Weights of a small model that answers yes/no questions on an image's attributes: 195000 training examples, 7.1 epochs.
Rows from block 3 of the fusion encoder of a small model that answers yes/no questions on an image's attributes, named by matrix and row number. Rows with one number belong to one neuron. Each number is 200 + 40 x the weight over its row's rms, rounded and kept within 0 to 999. All counts start at 0. After the name is the row's rms in percent of the matrix's.
Before each neuron's rows are labels from the 100 texts, of 14976, where the neuron reaches its highest value: "fires on" is the input token at the peak. Only what is clearly more common there than usual is listed. The data: rendered made-up planets.
# fc1: MLP up (fusion_encoder.blocks.3.mlp.fc1.weight, 1024x256), inputs 128-191
# fc2: MLP down (fusion_encoder.blocks.3.mlp.fc2.weight, 256x1024, transposed), outputs 128-191

fires on: "full"
fc1.706,095,184,247,157,212,216,177,170,212,183,159,181,200,210,201,215,156,204,253,211,275,82,254,249,184,204,184,196,191,112,218,239,105,215,136,144,203,160,88,242,159,174,282,212,199,150,161,183,129,207,216,113,246,128,164,206,240,190,216,115,177,221,176,185,204
fc2.706,132,214,123,217,183,215,254,223,206,217,251,223,179,219,159,197,199,195,156,219,192,9,201,205,194,207,173,170,185,192,208,154,130,180,204,233,196,208,225,174,209,192,201,203,220,195,177,249,236,233,209,288,205,143,258,191,185,204,171,221,203,197,194,222,201

fires on: "half lit"; "crescent"; "banded gas giant"
fc1.530,049,249,195,192,220,237,247,136,265,213,183,202,203,219,205,245,227,160,126,158,111,190,217,230,152,135,242,220,191,194,150,222,223,265,233,188,180,210,205,136,243,282,261,155,203,242,196,212,218,134,287,183,208,201,223,244,157,149,225,176,199,248,179,207,241
fc2.530,078,184,257,308,169,277,246,242,184,227,185,172,223,204,181,265,186,170,211,260,180,175,203,125,200,177,236,209,200,188,169,182,200,179,237,196,192,194,267,217,180,139,248,239,223,246,194,216,180,291,144,249,229,276,213,207,183,165,186,232,142,171,182,182,121

fires on: "desert world"
fc1.518,087,180,251,113,204,222,179,184,241,206,160,214,220,217,209,208,194,173,232,221,230,106,220,211,174,225,147,187,186,170,197,186,119,206,140,150,183,122,133,174,182,165,219,217,148,182,212,208,107,213,207,142,228,127,159,245,229,145,224,142,178,195,193,191,197
fc2.518,131,234,167,214,191,247,248,206,236,220,232,231,178,241,181,206,216,179,140,219,171,0,197,202,197,185,192,194,188,187,199,204,102,190,195,265,203,239,224,201,202,166,215,204,226,225,204,246,226,213,173,281,207,146,244,153,174,237,197,207,191,179,167,254,144

fires on: "desert world"
fc1.680,081,154,262,229,233,216,190,192,155,207,181,192,199,275,186,167,206,171,217,212,189,67,127,268,150,264,172,242,156,219,218,200,163,153,165,223,231,156,178,165,205,156,200,224,242,187,168,205,102,179,221,165,246,139,194,202,178,194,182,156,120,210,169,194,173
fc2.680,122,206,175,233,179,239,254,195,207,206,245,226,181,211,190,187,186,218,162,207,173,0,203,188,234,191,179,161,195,191,167,180,108,191,219,225,213,172,217,153,202,175,194,201,257,211,174,238,238,238,193,241,203,75,242,188,251,197,159,182,166,169,170,230,174

fires on: "desert world"
fc1.342,076,167,272,163,239,219,160,194,89,225,199,195,190,275,251,185,127,248,274,170,159,95,218,238,192,186,195,231,203,197,221,152,135,214,156,200,184,140,131,246,192,204,223,255,220,174,176,190,173,188,188,182,238,107,149,200,222,189,194,171,201,170,168,195,191
fc2.342,107,178,165,205,184,244,203,215,227,219,178,210,193,216,150,192,202,179,195,200,152,33,148,145,200,171,188,163,193,231,191,177,140,221,199,220,161,252,255,179,204,163,196,177,250,211,172,255,227,216,211,258,214,114,203,206,193,185,181,216,187,191,192,212,154

fires on: "full"; "crescent"
fc1.372,109,220,205,108,190,163,203,198,196,234,149,174,196,197,191,192,160,209,246,205,265,144,252,242,195,171,142,179,196,134,195,211,148,254,158,181,213,167,115,189,167,234,258,231,212,189,174,199,159,198,238,172,181,108,147,180,221,179,235,157,190,205,150,200,223
fc2.372,121,186,145,210,201,249,244,210,197,233,222,237,193,216,179,184,189,199,160,217,163,16,161,188,217,219,190,230,206,203,196,199,158,202,209,271,186,245,221,208,169,175,203,204,201,231,184,226,235,189,152,263,210,146,260,199,176,226,133,213,157,178,184,244,170

fires on: "full"
fc1.532,248,171,174,206,142,177,150,208,148,189,272,237,230,167,194,223,191,284,157,155,204,110,203,227,151,227,211,224,200,129,219,198,154,180,217,234,176,224,160,213,250,236,230,188,142,250,236,226,235,221,181,222,163,140,222,190,230,239,283,203,272,216,181,193,278
fc2.532,450,192,209,199,258,203,218,241,164,212,214,227,162,167,195,192,198,208,205,235,187,167,177,109,201,241,180,220,177,201,219,132,165,144,215,140,157,176,227,132,206,178,245,146,278,194,154,214,102,220,158,180,234,167,133,250,167,82,113,218,150,210,159,234,150

fires on: "full"
fc1.391,045,155,139,208,214,202,215,190,214,170,217,257,266,162,206,210,234,225,224,193,196,243,194,245,246,233,189,177,256,120,214,160,212,231,238,216,153,257,125,170,185,319,110,195,143,226,145,188,178,179,204,261,202,173,193,219,223,224,148,171,181,143,243,189,209
fc2.391,048,190,204,240,164,258,161,191,177,258,261,235,164,155,256,143,269,153,276,220,148,234,202,214,161,142,182,138,186,201,176,151,186,119,198,187,163,204,213,147,193,210,221,147,136,208,191,294,208,210,216,216,203,140,221,178,216,142,164,212,225,181,203,195,177

fires on: "full"; "gibbous"
fc1.721,062,235,179,225,203,209,186,250,150,192,245,201,200,138,168,259,168,211,156,148,211,212,265,239,196,159,175,217,245,157,205,185,212,227,249,175,239,264,247,175,155,272,329,175,152,208,242,128,208,262,205,145,184,163,147,177,163,159,151,167,206,136,166,207,194
fc2.721,086,221,253,140,170,152,210,198,199,181,182,200,185,218,193,187,172,199,205,148,198,206,210,205,139,189,185,170,149,321,224,238,260,203,222,180,205,201,207,204,230,184,175,222,223,173,209,225,234,217,256,199,241,220,277,201,194,211,190,220,175,183,191,104,213

fires on: "full"; "gibbous"; "half lit"
fc1.358,056,169,197,226,181,235,153,202,149,171,226,170,225,196,136,295,263,117,190,168,203,194,257,203,212,230,150,189,183,208,214,195,194,184,251,173,256,184,173,116,301,233,201,207,130,239,159,153,242,231,175,196,233,169,200,155,227,219,271,195,197,218,178,243,164
fc2.358,077,210,222,94,224,184,237,213,216,170,189,161,138,115,285,223,202,204,201,107,221,224,160,185,214,182,223,195,203,217,213,187,225,203,210,256,192,229,211,225,187,239,178,149,162,183,224,176,233,290,171,233,165,230,211,223,182,252,169,253,186,209,175,122,163